{"arch": "gmlp", "dataset": "seven-segment displays showing three digits", "image_size": 48, "norm": "layernorm", "label_smoothing": 0.1, "residual_init": "none", "grad_clip": 0.5}
Rows from block 4, named by matrix and row number. Each number is 500 + 50 x the weight over its row's rms, rounded and kept within 0 to 999. All counts start at 0. Numbers have three digits each.
# f: spatial gating (model.blocks.4.mixer.f.weight, 144x144), inputs 0-143
f.6:515359502544467601484595495579518490516534445552429560520363410530498529437547510447558491454517459545552527476470427469560522467541484484411463510392493454474545426536473471532388466522494469570447482496462474508445552521447484467514541495525387393533417489433482467511498590534503491429543471492511456518497439515446558501392494514547513523505574544477424470543517438565499435539543519518486496542554525381457520553454477525503395
f.7:483551521464517550444478436564518460417489451442439571478591492501439532427521504399527417565439533498538570447465420551519446503461464560434587598491489499459497479555545508439540467463525485493465525493461471555503456520531519495481485517519514517499461513481585538559533480478426484496547525487514435499577484506511465565534583555429585495541456413493448505522470353567524498521493488610552534496579478361482403562461429599568413
f.8:599471509492676540454539600495495527512489540477522537590438486595507434407572521580512570436543504546522440480489428459470442501479521536480431501566510510473518547455528486452535508519486490529602515448575504535470549532509552493518538473455576487423575450523488535469503522499519472425510556554422601535504488556470492496466482473448574550466434548478498623454612489474510511518504470479459393499506473516529437520506436613480359
f.9:541468555501486443550447481583400436502541448588490589439467518510559476478489610512488438520498554546461510453460515512425588490458542510470503410516459486488574573505503520431538525458469486420511468507493539563500480496524526494549504510488514445510496484524395472526487556452580531541571552535392460537535524532564449511523535465522485415417520491511551525603468489491471480388492354596464513429409386479518559540578458613476552
f.10:609394531499559445369437630619496633473449460596455474507474473566413528457527513554491485497476433464428549518446478478484532522495522503542451508504461495538537499490557496503548424600439432458454529563455509562475491437467490494572454510462476491594460524521506475566484449480474436512498432549529476523513550519525470494460458526442564505516535491542425504511575617469540436484401501503491426481426488490547443477513577585571546
f.11:321570512513518532417474473529628486592497424528556510506522482591554469560454439489530556449463483542556484490425395517452504525529466557509555464427464529513509542537494493488478405414491580375533505430525553560503475414555511442503553538520475553481517443443538471496530483564486548552494432503489407494495482500503524471540390582441495462573451538480548505585531462576516516532476568512552461436581429427467480566510505522502500
f.12:370424406488517468457447460457447514508533462397477532530484519518553505582535549492469416540594472474434447464469458514499494449521540509499371404522536424541485512452529479508512486488522474518481475478516508472508558440497477472524454545488546569447502427564496516452428467487538496473419592401508560474451494498475530529495512559505577556513409528509503450525527556564547503505519561435600439442562499466547538469410702441447558
f.13:550466570448494443511502501428690439565422482617411535570502572556570463526417491433482521513543478486542462517388507471484449452472497544522577493528460455497433494569508511504529481488461549429366532477503475529551532483472499484418501521459532527590481454500462443455458489432508526501519504463487468484536577454516479505542498469491454441518553587478545583526486502528490555534487439542512578456507471403445380544587437533549405
f.14:488506333295411460566584466500467498470671571280325520542501515385511510621606483507431454584472501504520496534545500505547505525544486510516504486535501553490485495476533500500518511551513461533518496520539479479501496503442489523535504499480551519523502527538583536465453471479475473490502523568436499534495524525473466562517538487474517516521465457541500553518504499469532461470489463452474484551515546500527491480503534505519502
f.15:553526478356414406560553588440435551475450614619269433459433446452514591463504629503493504572511540456496442447531506552542464495441523528509477509540505519513527496486525501523454465492496530493506497547515526480543481483540512524521576467487524524485461489537516505504461468529458509409479527539599561531476513487454447541429553514539527527521484537491473494404543526519516502483442528526499511541575501548582556401414538513561496
f.16:483450385501546423559450518524417594488546621523535334390485526448445462495560531531536514492602482501470540477540483615560526471500541465474502500536540494523472495496478562536396435526508540534483535456465498547468476470475468506503503524460507496447519478592438548466577537475536520485562442519510529504491501458492492501556423503518614486447535476558565470488509507568452545430452484470491530497530394616526476445328549460448498
f.17:470495546496454501479445460467426400444540457525508538386374435490438434456527495476465502596458555511509492618530498529504551485500588540482510504496541428500497468539480487521534483490532443517544575504508559489527489569452490504561476474525469369494557459507457516507560419482415456490547530422466546531555456471449463510442518513582509558427446586450501423567464435576445537459516580578491563488501529602504528610374471517552577
f.18:495555565420527408441654583463459427544594512505494412519484508500415456430497554535487514539514597423592493477528561526448574524474492508408423508528471474522544550478498520544506538470546454487447556486499535490503398518557500523547579571462529518477505422532510490513564523487502475488416425542466493515555524452510478509541400563445481462575467517511566512429380591475478474543551491508585459532515462531480613517493551404465573
f.19:464461530556517529531410191384540576502513510424492471482570327378538510456424480481634494519548518501524506558553501502466462555519527541482571475500491539477505508518501513518494548488475533465498498476540520481569514525493560475497509488507522500465572505561515522472496406478465508514523406477539521488479498502524522583499527567526480527452540522513528487478509457499459547554544497479521501528428499551462449599455490450495464
f.20:387530517513500424536424300306305502554527571429445450506510570266468574550456467537539559416561574508507563496565531525497566477501533552470510466491516554455481472498491537479512491551498495508524520523487534497512510521480525521497511506510539498477475525473544468497526497519501507465508509527502497462493546515507570456508550524491531473520479516467538525524505413497421515439485529569553516517531510504530508536514528536448525
f.21:553503518494483564514537507409323393476442491466513494461469424640247455509480498489506475511539537562478469511562451526515515477499548624565522552492505544516532424515459521468571510555433515534499503554502500533466522516487533517465477590529508494492562509552463556526565515530527556500544504469511497430503588496458505555473434447507544520529518540459503502536508516516513467529481481493514512495564493500498349628493475421508465
f.22:557523531582569461505402419395420594482539518506543486559515513468475604487467540557571490447447468418446552501558537570504537497480506547509409507565467540473473555458491549482451445499560495408470498466508496487452492515572504395510501467490521497513534576533471425492553424493524518430539438569516456529531524507539543453495532537532536538542418570459434467396520456523464437469466468444458574549544493631531553435387535438615535
f.23:573584447525561487500467416552484481487474541504527485559464569517460642520505455527578480454513501509534483520477571514442499506436511484506506461540543508577489601470518538491469449503553523491507485502455472481445412494569512467437573602431539528478481514620521561400584489584503476460394535524556459476494475462443571526459464547548557467547501535456549514509416471404559491421606651527544442437434583497443451514472535514512549
f.24:509440433442513556550496565471535595331162452477489467494455494517509488648393465561463531468479534433502446588554548494476515502503500445457584521567506471524515491614506490533474530528559497508509476476526479518490478497529504524517486513487501487512523547497450507470518549524503543533456552515505461485472545484526491530528512536517479513443525507499539497501491481507490531512486520530584471612468578533487533504544495463481493
f.25:501515445476482459449486529531524473488198220411560471505521449488478516594565348418558515488502515502479573554533440556558551448513503552516494451523588551462473534505486482486480526493469505511473487526520518505477525486518526511528497474504521490475475466534525497521470496513516482529459476476488491487490489489565496493439432503511453502543545513515489520483520541558478475485520524485549543537574516579538476505521521466525511
f.26:487546515389435498550499513583532485552511259202529534483531508445521478544566618272376432517540475524544440507546543486545521516490502473468531484547539520541499507522534509477477521510509573527500544507478513486483501522510496485521527528506511505466468481525482491502515507515527531495495460513547515493478492485498523502482516483517517485487527482505551531517459450548464477490480479503560534472542458502511509516521546533506488
f.27:461487463449424443463544526504543533510563404323243392480527541552560502440501603611327393504482496563509517535533590497453498563504497513435529489469544545597494467534532487518523465494478502555530582503536497511476527467481474478518469493505557511534472475555524497510476504475500525559513464491486517470496507539515474522469447462460511458487530509467515552462441483461510551532560591501497527459510507524513441530522500590479525
f.28:530493502466534487489502538495586463468504570483271232354487453508540490503492533606582275370535500522465557577508484515539481518558476483511495513511487556585566519451514470507484489550482496497525544495508508468501506473511492505468474495532483508532453499519508527481477543494481523492516519504514521471479507480477493494491530539549425499503510488555497511535537497502470477500574523507510514460425554529471527464545508452515508
f.29:516505486548516469516488510473490469527555496497435257271519578427426480545501510543559651242399519526538501534493447510573585487447549509518454510579491523508502539554538531475485493523481485525453514490536483470504489532571544509487484499534500507546510467505497505480488536523509472484500526518493485478517533463528490549499501484512530500512527488542545473451497549459509503500540502441480456480547523496520479536449546440553517
f.30:460457479540506453471402569511516499531458503526529499184225447581518454439466498482504543566337419535490484506522466521448539549465527575486491551529526530516533527579536533492535511455513497528481494541518533493483519488484515501521499488475516487526514495478501477528526519518550514472487521533486556488443495517507498471456463472532514484552496537490529515545450535508551515476487531489536494477534497507577547531561512518526502
f.31:501470532535528515537544388485506540515532530585476535454241239445551458559505523440495522518602273399550550454487490497554514508570495474560469537514496492474518514556569559448457533491446522511517473512505509536489503450518545494511499464514504521538520545493504484513475492515486492449459505486474490501507484538519490476469490486499537529489531459486503532517495497481560534472575485456465479450526553495489517520531525537467481
f.32:503486527497551575549433411409465513500463503476533501540510257223425534551530504481520517549516664271435524457500522525499516516517568495546545571485498494530489476515557556571509495478507528472505531561495527477448507494475528519506524474473520527500524502529524490508476485516511487481541494486486512523506541464511520526529484511517489489542519552514501482471527549511482477488525541481480514452448507480475499470523464573482499
f.33:510521543558523519542524476415309464533458547456507446520527498252238457517506499533471513475508511647296352541496514504460510510513526569492491487482514499542499517488486511552611522500498460513462512470526509531482507514506530499515489484501490478536557532485500529474468512493521500534485516473488539495515520509511511478505493479440519492490502498438502517497549499519520504549494487517471526485513524462543505533522521497501513
f.34:457467464509495558512498590476385416530497515483447510471560518517236243504528524535519504513450543564632253487524473493539476551494499510563520549467511477505482464520464511501599501498529511495449515471514479548528465499523524489512525515509523455514471516464532497478479482491505522517472520492505521531542469504506496496521452499519565452504537536485499479502505503484510514509475522467491487549486517535539505451437561512484549
f.35:600440385550584413618535539562452451492471563429567429576537577503424396433583434521563524461485573498504534510522441449484512536536471449453504463487502505492513536464466572524505503474517543578490502436514549457482503485385541554570489487534449515435479471468515489484397479474546512507553393556495536461465528431568436603485488417521517495507463510529530487494569530486435501519431486388469529402426511508508443436562555447515492
f.36:442561475481542513521528519543438506542324508457479490576479457498536496263301436521462480502547520521533607625368423583511501478483584499561492629468507585476472519504481532499514528509539528532518568545479550480534493550492477478520543442510495508438464477466479481513494564465500472587436515506528486490525464492501493532542493472466494521476529498462471475487520514515507515458503540560443494481571446507481479533545581480497497
f.37:509475545531503530520505467567540516498426476461516528506524499432462512382274263395539498460514504459512510604607298398584474515496470504435548578576506513545473524471531500514450532556540590521526483535541485527546518470489487493460513453499515483493525468493485544539473511449522501519501510506503544486508515451468553478487477497534506522492477540506484443494556488451496491450582503550531466527541493480542481531558522510457502
f.38:567509441560559548490488505481456485546537429417563498521520515474510497558465252285371517550508544496492494568573628277407519460508439527517488549536552498538602497516528480533504469548569534525476471492528520511483443491465484537529509495503500515504511453448526557531542510493457509508496500490426506516461482486481496508525494456474482518572501529494516524463528474507474454534498493508500428495495483537463539494516496456519489
f.39:460534492559558503473488475466493495461501525473444477528535525475490511529488543240262401548514473548490512469541556643252384513499493471550503537489536537428547544483502510487475487503525575595545460478523510530516551520482500497540514529518505444520485496491483464497482513510472476530469494514477562500564490499529502546488505470449489471470526497455492558516493540501529483485511483545507529518536489529495458472531479483508542
f.40:532523537542485527533534527528449523521445530539449381530475522499540461509572518467283227451510508479578503476490522536630245363555514485481511531492524478555510532561489522490481512526473566585564518467472498539469522503499512489514491515492481506469528493503461507477472498490480514516480519483505506423524499524537496464491485500447469510516506499513546546508486455521461534496502500514548529508519537513505511460511448491510512
f.41:452485510495545471528498505502471521507503522542606408373478504497488554502548520494497246269423588496454462471491503549508674297390534497516496506515490508539574514533497463504473495554516544508547591551486472535549480508494475517472480505519505480487482504506506510491486513522458538557503458480516477523497530504511516485503480517475488454511535496502408531501542469486541527503525483495487576549512512486533504488532495551501518
f.42:512481504507548520519529514533515506487554561530544479452376488507504544500528474589517498291241373523483489481478549450600552587283366561477475517502518519481586576475499499522523498529514481452521540558562482489482531478536530510486484452534536484547529518542475467518453529466494493538515498475532483510499481541527532534484498471503521536466442509551503514516477511462501459462516484464512565485477494551475457518484536536472499
f.43:481533502531502548506522515507513522535532537467501537588388474479523486529463507499501548531245243423535493497492483492479539498627249383522475480590497486490474573576483508497540477537522508501489481531605535509497517531504529516484511497423515516524507451506502544498487511493518520510484510537515488507446421491464513531515497506489501451465473529541529517493467469486478497469486516540492488516487497485500493490508501449504515
f.44:534474492532494470520470530513497480468479444510542504506530401431467485510548515493503515526546215302471537488540498479526437537498678271391521513495543529525541470550540533533541536504489508488508494496539538577481509476512474507492480547485518515495513503483540533507463478449526510489519499448468521480491506534496516569517501479528564473529416472452509525493504507490565449522453443537478490555475506505527546472505543474553461
f.45:464513504522549487545504538488532419514534493447511517491525550468424559486549474509542517442551579199259370525492513506480502526490526632280433561451512485543526551487511524464539493496466496509513470484535564543532509514503496488524545507532489501485507518525531469513499472468503481492525509506527517484491481458446491530518466539515515543508509470449459461491508515522535503436475503476516501492487496494535519534529533508481493
f.46:548491584480470484550536493557517545488539471479524486495458502434359430478556583480501495549495540436247277509508485517482520506498551582647254528526510516508509512470446590560475471519515460487491501492489524559518451515518511503471477484552492524525496477510527503470546448476494523514513475496483508493495506544477487563501498480459537532505508502557513508484488472541460469494481509548483549533473532526481466551477519490532504
f.47:438436488448451479468503486521420576505436560537519419540489454575483374416543493435504581498445553612438137595467515535491524493487526526517588435537433558500507496528491503500481506454459481520527517498442565507601503500447526484522469505535474528542496478485514510549494473502503506512500472526529494500463524455530490523464439548500523528497503462493466504508463519518487490503448527549489442428512491481551517534507523498536491
f.48:531512488551516521521539464489485480614469519513486510487476486507509505389456473511541566506531497496538470195295440536542505472523541473528505618302480552513470472524518518493537600439561520511527495552526478507535550593538495513545497560501456522418501441510533498489538467483536505490455496435524512488524489532515519522446478449516549508506506460466471491465486506496570524486539527454465480528508492462502525533465465474531515
f.49:535525525502486503504467493483497466506523515515553530485502489494481510543506481515500496437473509514518452431194264411535496511501509518542513588622280412553464528472479514509508526564472535550533449543512516489489498539528579533524489532431467489510504493474490449518483499512550552503531490491486566505483456529461506442459504531478546555470466521540511512482484488458491503517494478520558553505506567525500470452487487519485521
f.50:490467453432440514506549506460533530533525495542520535509495497523530542507505436492547491520451522534489461516503177258448565519552516510531446491601598285379507505509483501464514496545561527570530493531503471489476531523541555571486509498495536521487535503475503491489496508497497505515483533470475500476523483527506518537517495463526475471533505525540516492499506498480550511481483541498521492504561485491512498490447537484470473
f.51:495456491468484505478482514501423480487474506545486516462472527521499475509513517488480532517527540502520523513511515230244456525504521476510497464550584614228368575481470485497533534523528531471541525537492513506475510512515586608529505515475475514519450503504483488494509478507508479493470492490457448476477538533518485479519445510468471543508504493504527558513489542491533519504477522553497473507493524482502509480518549506530519
f.52:487493499479517517530505537552506471555538509472520551537555493521468513565511511475496485536468482520562494504541494483225236435601557507478493512486561555639260418518489464489498519504510560532479500478475515505510480549482529567573536486514502539512523560526475472479505500535511496461495500485491442487487471468487510464512493451455500478474511514544481518439489481516542461521462462463502524471489483512484459517512480528513496
f.53:491500492482469482476510504548518508518531476487540511545534497525445481497547487536540441476507464587503478525504519541523250229418504521500519519543514505537617247437519523472506487507513467550502497570587545492488504531520528518606580574491460527493502497515476529449446498545469504501441494518518460449479504559519476462497521508484515473490517492514547484471528478498505497518527556527493456507521475474477518465492491482532527
f.54:466475506525514512491503508490509502488493460485500479515549556490564499495530511425492525502485484500580540518517547541541469218253467543484496515490492469553569647248385559498513450443587516484539507538515510505468571536523501524530549563537525469520484470477543499487513476486496494507479481536487509497460471519487501541509519490485478519502518525500515496493493494545497500468531493499478482506511513463483519536466481470476566
f.55:500489502473458488522494459566493477515482522478540490512607525484508486510516510576460526467510486526500489499508506458560529487215234434536559466496526510487539526616292382558437521513456479530476556549499566545503500519531486473521497542554530494461511508560525458511519465467505497509517475515479431503512483450535508509472469508512500495410484496508500460503495512504516510555469523531540532511489510506530473470561503486487495
f.56:489534461508480487457543497492499487528557502501505502508534517585485503481518509519489512560525500464545509476537513521485528512522198232438509541482494472521507499558616296367573495531517502497496506563549490522559476487467523528536492456547586528506476508500511478449529518496493497537541476514506560455522471437488470504494499440521494493491478488524524514543461532488511481474529521471502551487445482505466493496457523485477524
f.57:504490483468454480505495530467471463484514513515503495504498521541545495460567494552442535511538471429479511465458511514547496529523509222240405567522520501468482511529556630286398512503521499531500484509531494518573483531495511494557510505532549590551549482580490534494484508509498498508510498524512476519496506420476514454507461501484531473543518525514493521527502498582514475516480543502547517562508522515483504520558502526534510
f.58:505525551530473488453507496490445524494497613475480560507561552503511542460516535536503490512554540519526411491526527511510506488478497495243189509485516500522492524535522540609297541529522496490519500510455556536473458554466450536467528482487524542603528497507498479516516540529493478575513508486498462538462560479548421509501555485479488509466488445504500485490485495489498519486536494523490516487470500503563514484484496493489513
f.59:488495488486606529517480462498529479525459499525484587549521539482497483437471470520543518454469472559520451514494444476516520471521436579530118429557526514561510499518500586565582454460469549532509481545520512523542454543453462491541436538512477498577480519513537476509545471559532532492546499466494520530499469486536541421529477499563490470524513555546493487484472472480447527437474504506503521495437511523550568421470559453448450
f.60:448486509450514442511490527499482432506589489461489484555505497440460498469565545530517454496533497512564466409439495485481510524498533513514508202280500483520498520492522490524540652323390540529488529495498537485490595492557574530489473517479471502546495594506516485458570568482501527510528472528503539488535489474489511496492456518464481470546469522504494489493481480550567503498484524533508507485491487435484497535519558522526532
f.61:496530548510461501502464510496510496472520511512478475520531531501492498518463518540508539491534488502485488577486516534528476530506503502509543471153271424530523469505498512534484570643338386517505536474534467502487551556533519528480456513438484484487563543573536524535481524505466467509503514433490477549466577471450500510470444469493552483561525524502499533530491540476516464528478473501484508499508504518470506529505515456502468
f.62:498503527473481467506514572449482488442481535498484487527503494471498503512508535560548486510478504476460503482510516509496507522540507518504536541451189230451527490485490499476492571570650317372557474483524517528477482524550524544513567521530472483503441529544555564490512526529521464454524493477477479491479533484503518480496512474488478506479517507510504522474501534527525506505528528479459528527522416518524493533513515514461513
f.63:530517547493501498505452505537508537508446511471525458504473484462511513529489482521480539465521487468529503489501549442535525543497492519491515500549437219257453480453513506516490498506533604252371538456497503509505534516609527522535487487520509537450529519547563551556491552475521492491544507527474477455575473489510505464509470472461446451474491488485514459472510508537510544514548538505509490491485534507491570532495470476524506
f.64:545480495486451476484484456498468505499486492467498509531461545483539529460497518499518554480490482461508463582516526549479542493509514477533476482521517515208246432488500559475534486564520532614259418575518499518518525485528569583506536518457434505477511485504555516547565511535540502529521489488521466507492502465561555512475513533524458449467562502477483477508484497487456515487485498485509500488450497487498513496495503486524525
f.65:492457512490518520507477512482511484514482444528467537524486520525528510510479453536480536538505467475507493510537512490547492545520481521493540492518500520500212247407531517465439543510475502568599273357536506509504512565528520567554479513507523442507469552521541563526561558503454512468516540498472441476480506509519512517512465493505506466446507458494501490489500478523511502490525582457560510459467543499489525514481533488496515
f.66:499474542492509512547448523483447522476477545498533499472491466500445502515467477474533539519514550513484517522506450516500513462559499472494506523509491530535515197276396540507534516479522482516546579265382521481522512477521496478574556552530551530492564510518487565534555582500520517519475501519509537442448493493517484508444505485517489484447467498503454551533512504468502502538438504551478548538496508542488455497521507514526456
f.67:500534559482487469469445491504508460526516499467491537509496487494507489469525528479544497511525502526504518493523497514494511470471539571537491466557490504515531501215236435536468469485488493476494613642271369535468532497504504561525581525537521505545500485492527483465512531549537522494506475514474492528493465469464529518492471527496522469472474465475481521503481511536500506520496507552500467547487499481426502490511528453479522
f.68:484451505544483470452558518480486530501486503552469477492501478540549466452479535520506466490503568518525539542492519463525502512562492495509535491495499496516515502456163246422546511471482551515524489528575287404563507487537494490493502586546484547518519523521506468561513489547523558509492418523474523512513504469507516456499546524495482486502512474494471458500509483509527502524519472460503495493481511475493463482507487537475480
f.69:516511491520491526502520473526477533502483510544510476510487533471508555520515487488477540519533513551524432501503460489480513514473584449520581509502531488497521538528497182283393480527483497458493513513579608272425559539557448520470518517545553534541539497513506521517481481529544583510495527489511479524460497501483437485532531524472503533470447482431505459481504533489477481472490497486534490478575498470527535502494485508528503
f.70:483458457493520527515489495531468486476503500488511503508505498508497449489512532491563525465477513531492535521561505521491446542557513463501563497517515499495507472500528488288211569488478528482529495490510578634216485480532437526509519499557580547469496517450504500470521527515557527568480527455540473512488542512464493495571491504496496502481480453507486452482470539492462542506513452481472464516514551565483542527531477510490541
f.71:512509512524470510503470472493489426483520554498513526544456518503507509484483511506477439516499532560552550443463554496561547520474552476503395487476501473489487508538515529514066518495526516555439539541501563529620498501521495508512528523484493512497485505463528521444505486493512569521496497530489461484506477547523519536396545488490537544480479516525480491489500483455549525484485538526536444516506458469464511398434516455518504
f.72:474485562468494490472537494455496468520523499487493559526507479503443523515532463494469468526528522518505454513498531523508518491498513459482494452503544472515512527493500453501544151250509519516466494521519482470486596343381560516472514490512493460503580486588522501467491487509476526487537583472500437506520535499435517514507465516430485493522492461465472499466465477483547520494477510464501545519489451483512509541492580513527544
f.73:499450499517485504503538449475543493522480466485506486484556522495509461563473501490479473493517504454512481494586516555507499489502526460511502511505482530486511504477496476519506448171285445472466485497485514477509600662319420568525502512490533464460616578509570517489480480496486505435539492525508514485521454507475458517542416476507493500497465516479525513532481464512533502497544529458537492456496488505504479538548526477525497
f.74:490502453506512483509516510547498513527467457465493498531495546519506517463522495480537561488494458523540519518476517557517514461525498497506450471502553545577489505498522524500466492466173282430497535490519479503525529593640304414538522462490537505493524571546512575505462521509518508492465549523605518509519449489484467492530470492471524479462475483529517503483467437452440495475473516457547517553496460503527502486524516511505505
f.75:468487529514491539470522478510492518528462494508499542508464503496481498500542528519504467539562493508461488496522488513498513488510506503542512531438497513539525523516508474497489559552499157268475462541486524541518515488563612259409557504504503503498473510607517545526550488499504488483505490540512574538504516536496490532461489501471476467491481506475519462473490448512466527480497453525504551508526499523507508474476514516517548
f.76:527494514505498504512526503517482543485535501486543484460537490510488461493483489520475529508524508542485499488500515533561548520522492484532482489531504499520512524524486503547480497478539470174254461507488533491496471522505566645264397534499478530517549552496590513481514517536448544483463564510516483541502501498463527504499497532532450435469462518485520520496471436458483502518492542495498479495489528483500478485547480531502489
f.77:542506515481483466505458512505546497473536505542496523492431488515508522492495552494485513484495487535488493473515488487539551553526482468489462516507454519511495519530526495489517538454516562463178264466499519455467515488490535542632253405543491529485510479525506576523540518558492479545513501557491545537541522460450458479507512456468489484456519499520474525481499461477501466516488458547478535492505540505521493481506490545487503
f.78:521476480500490529492497469458489476559498443501504481518501500529531536524565478525494502488537547484495485502497471525481506541528488502472515506506481500517535466567471515493512504497509526514478201250494491547469457546469486517596579239434544525493516459535551511597514561517524522455514504540523532525522547473473509519502493512438525459494493521421543502492521508467444520466469506513512495468468495503560459485547527496523459
f.79:494433528497471501473525495510501493463499519517496482450466467506539531539457471479506466490518480533505507540496537493495518513517481559483480489470517454521497491509527524529548522538462501511528471232194503506525471501499542496536532579245432579464532518516490491488579545501492509555489529513530469549492496553565506508511556482520473483490467464455552536561515505521520483504431450517478496510522466520491515486549501504489513
f.80:506504522483483519465480488536519530543512510473538532487508478535548519475501545494504508497505498492516519479544468527497472511482487569486514500537494490475488549516509542541503494510460525513556507443173257479490500503500526472525500568590255374520537431525551490493509557540504493532517530518486498480478540540557511482486513517489536471472442530471445481521507467506454532517499454448498485546546484499478477471480480495527511
f.81:507506530491525569513505537513531500515484484460507499507489503472454466511510508483487485489529488484473489449506525518519466522502546522532526537510469438477511516509493535573527551515482514533479507501455176234454530459507574476491501517606587262451489517494484543494524516550572539527509517516499459542512521517519547538523518490528477500504515487518474488455510477512417487467477504460476505479499464536484510488504488521465499
f.82:538476506475509509525514472527488510533520489475492457513502521502494530478510526478511482509548450477453510511479468504521530482520526530543557500497529574458425519498539484442499544527540509499550520545524425233222491539526511491487523457465583626257519535518484543543521567524574519476467489464490492463560506533485512519522534517486473499560523518494503558531525444471509514518466484535497479477556474495515473514519511502461552
f.83:485485487551500514479469479474490528537510508555467516471529538461478486512455537472510543534448533503520470531471557457473501567476525452564544478543554442564483446533531515520397488448464477484500541520520561490076483498505508535477556522533481545564451507539455523548488490490514569539491522486517448454443476526530520580482521514540517507487436486490555469539483550454517484529504452506466465426515451438472489475479507476500453
f.84:467540545519486503498508432573521468514457516538477485517494543488492461490498480497504557503549460461478510510457554510487534516488502518470477561458511506476466462522528506520480498507580487518515497510542506504501193283465483519516471495509478522483674359429617407480463475498464507554597499551513562533511506517472508477456528542481478526555462439486526586503500456519475488475544565496451527429515486456505488482486521475551508
f.85:463509500486484469552498479496475466502479503467543486524452535506562482530518529489481493533475532484492453523535442507540536486513506529500511528543486542509476535510508543475527443453526542479561486482509463509507444172276503529506485507489570476521614589335398543500468479498488459478630620514506548523506503479514508460563501545538502479488533490475486502531505480477495497466454482531467468513497479526431528525499539518496549
f.86:463483502463495587487516474498498519503486566485508498456476540499510519520512523510492557537485487508495493491485491473511533510560526457459480519546527515510505494451482512489488518558478582515488494536496549488491535435173260451514496479480519512518470599619320439573534508478485539502505602554497501507482541485487493426527535536560527537513526489449462476554471485477499456527482494511489473467535468431495499502485465536471512
f.87:490497470476514478517483502488522540522513511490501551512508499481493527474495529487471490494501509504524517503464508560537508536485518508483467484500495476502511535501488497536480474456483524548501499502547529478535568526436206212535532516524465526507503487599602287414535512572528510474471499630553517527501483452522475508490524502512534563467463526546490464486492482491448514513535559506483499504452533511517490484484454492558493
f.88:525511496516472508497511528497542511504523507454502543505498496500501510460478487528515527481501566534496491495463518469504531481524479503488580517488489546535503518511475462513453459495501524547533512488463533523522489524490492131295466516476537484483557472484603625298420554496484500518511550493591541449484526471495526523538469467518461547503489504523491452505538559486433474525492533505529518510508466494482485487502507445495492
f.89:501526450440533481494529494511493480488486509519515439518561494468551454479515494468462501506500486469517480506508506502479502483521518485520481506475461459556525501522504527494499571547528531502475484519513494513548474454494544503185272452528495468487550497511531563584251448526528486489527509501553584591474447556496443521512477536576558507529513500503518496475506486552471508458512480475453513510522451531441472452497520528514535
f.90:512518507531494534485495468508446526533471541537488530496509485530504509557490501518511464520486529500519478497498510489515496474532500470550483499495522568458495506555541456488510478507520475526556495565531510488484507509507472530441174235458471512542466521460506523541612286447529456524460475517467568578555461506530490473508518532543518565491532513496525503506471480497499430452500484491515482514475506496414509475502476470488498
f.91:508511492487465510536482527477533534464518475549524535523495484502466505466466509471513478470498526484501456465536449511496487501484510493489517444506498508484521549537502538475497516464481474548482533523547519490500512497482478519540413215265508513512548479538524469531563658240422519516513519512504459582564546483524531574582520441565515542513492537530481506493463454494500475506479504458491530472500509507496499477518511550524500
f.92:525476477493536515515499497472475499484466513495486476529479521477487491554466469509503457507525483557480448478516502489481513515500531506489449535535466522506471478513524538499480480500508492478449550495509514535508529472495476511460515471173287485504514542496502538524556573621227428527486511491506492540515616556485477558520476477518492483501552524487503492488541465488498530482437507464512520529474512491470542420503479511491502
f.93:482503506484533479527514531489476480479497444494485521546512444501479558497501517525491531489471546494474530534498523502496516467530463495494493505474534535503469525449512514544506496499569482545560455551496506543566511520486494534473492473477171293446485528538528480554521496556618251423501473519489507498498530561541491493458514510489528533512537572496517509442514546457558495508535474466501457506489566471541512549486551488505517
f.94:497590505490539516494477522487476511504502522504537506483505498499460483491509508526485501528500483546469471536489491479474501562511483491483523480527521514525468446496508542504525487498566501521495510508527505503522514493478498493484491526535458249250485540507515495549474521439529628198471488504520527426569566477632516506477571472531500512503483462521540458534514557535500537475445450507498488498450483509509465476513494513508500
f.95:419446512475501426494478436395520543456438477525494482604469481530512455468524525527493464454504511565484539462486518499532460546502534506520463451510521422534488515467512458516568446489500484549539508497475466506514525463566470468490532528569537504115470454487533507462500442499529560540489450525509487539526477508551591486586486511497495450557538560498469576427513546548517459444518499469483466500492502534426520495562511468483463
f.96:487464478570467553507508461486499485559505534501528503489513498522495459516524551509482495559561535467458493553533517472511514535484526487532494508502532549492528471542484454440498632467547501536458494497515532543484467518512520482496578488485466510465177276509512467500513453532505518580629325434589489466480543479521489468572501478517538501493438495495489546499458510533535501527496464447556498546507471519506517541500469477478489
f.97:483545489504522488481497511474497472480492512559506502476535506477468522517529531558520520519521499538500464508508491536485453485497518513508512527531514427480569460471507468497467496546484538534503545500476515538512462497576532513523477500496527553530507216243448538515503461509488465504563622267440551546447433524527478506594601481473554475510554483484496520580524558482484437504510503471497490526513496466474508514505502493527515
f.98:546495520499482550441485515503469513504515465528504497530540423513480509525464508508532499494498518456505516530496554527453476507472482541506449445475504518522537550480531470493470545500514504486487437497520520487519547512511565533495528531496488517514470449181255472503495503521471507448511583623360446543534507466508493470544648609468468525457440548530515485530503486559510555473501508505550476472526493432507509514480483521490563
f.99:509492473496487474509490444490497499525512536510546520502459513465526452493482535538490516497566493496523508490486467521487502504515496515533553461485483507507504467524460544490504512499559534505481522476501465518511503548532511545550464501473528477551490481447222198435530495523448474506508494596529322497588480497488577543498573601592451521523519463531506491469467500506570486444509463548475490463436481461477521501493464559534463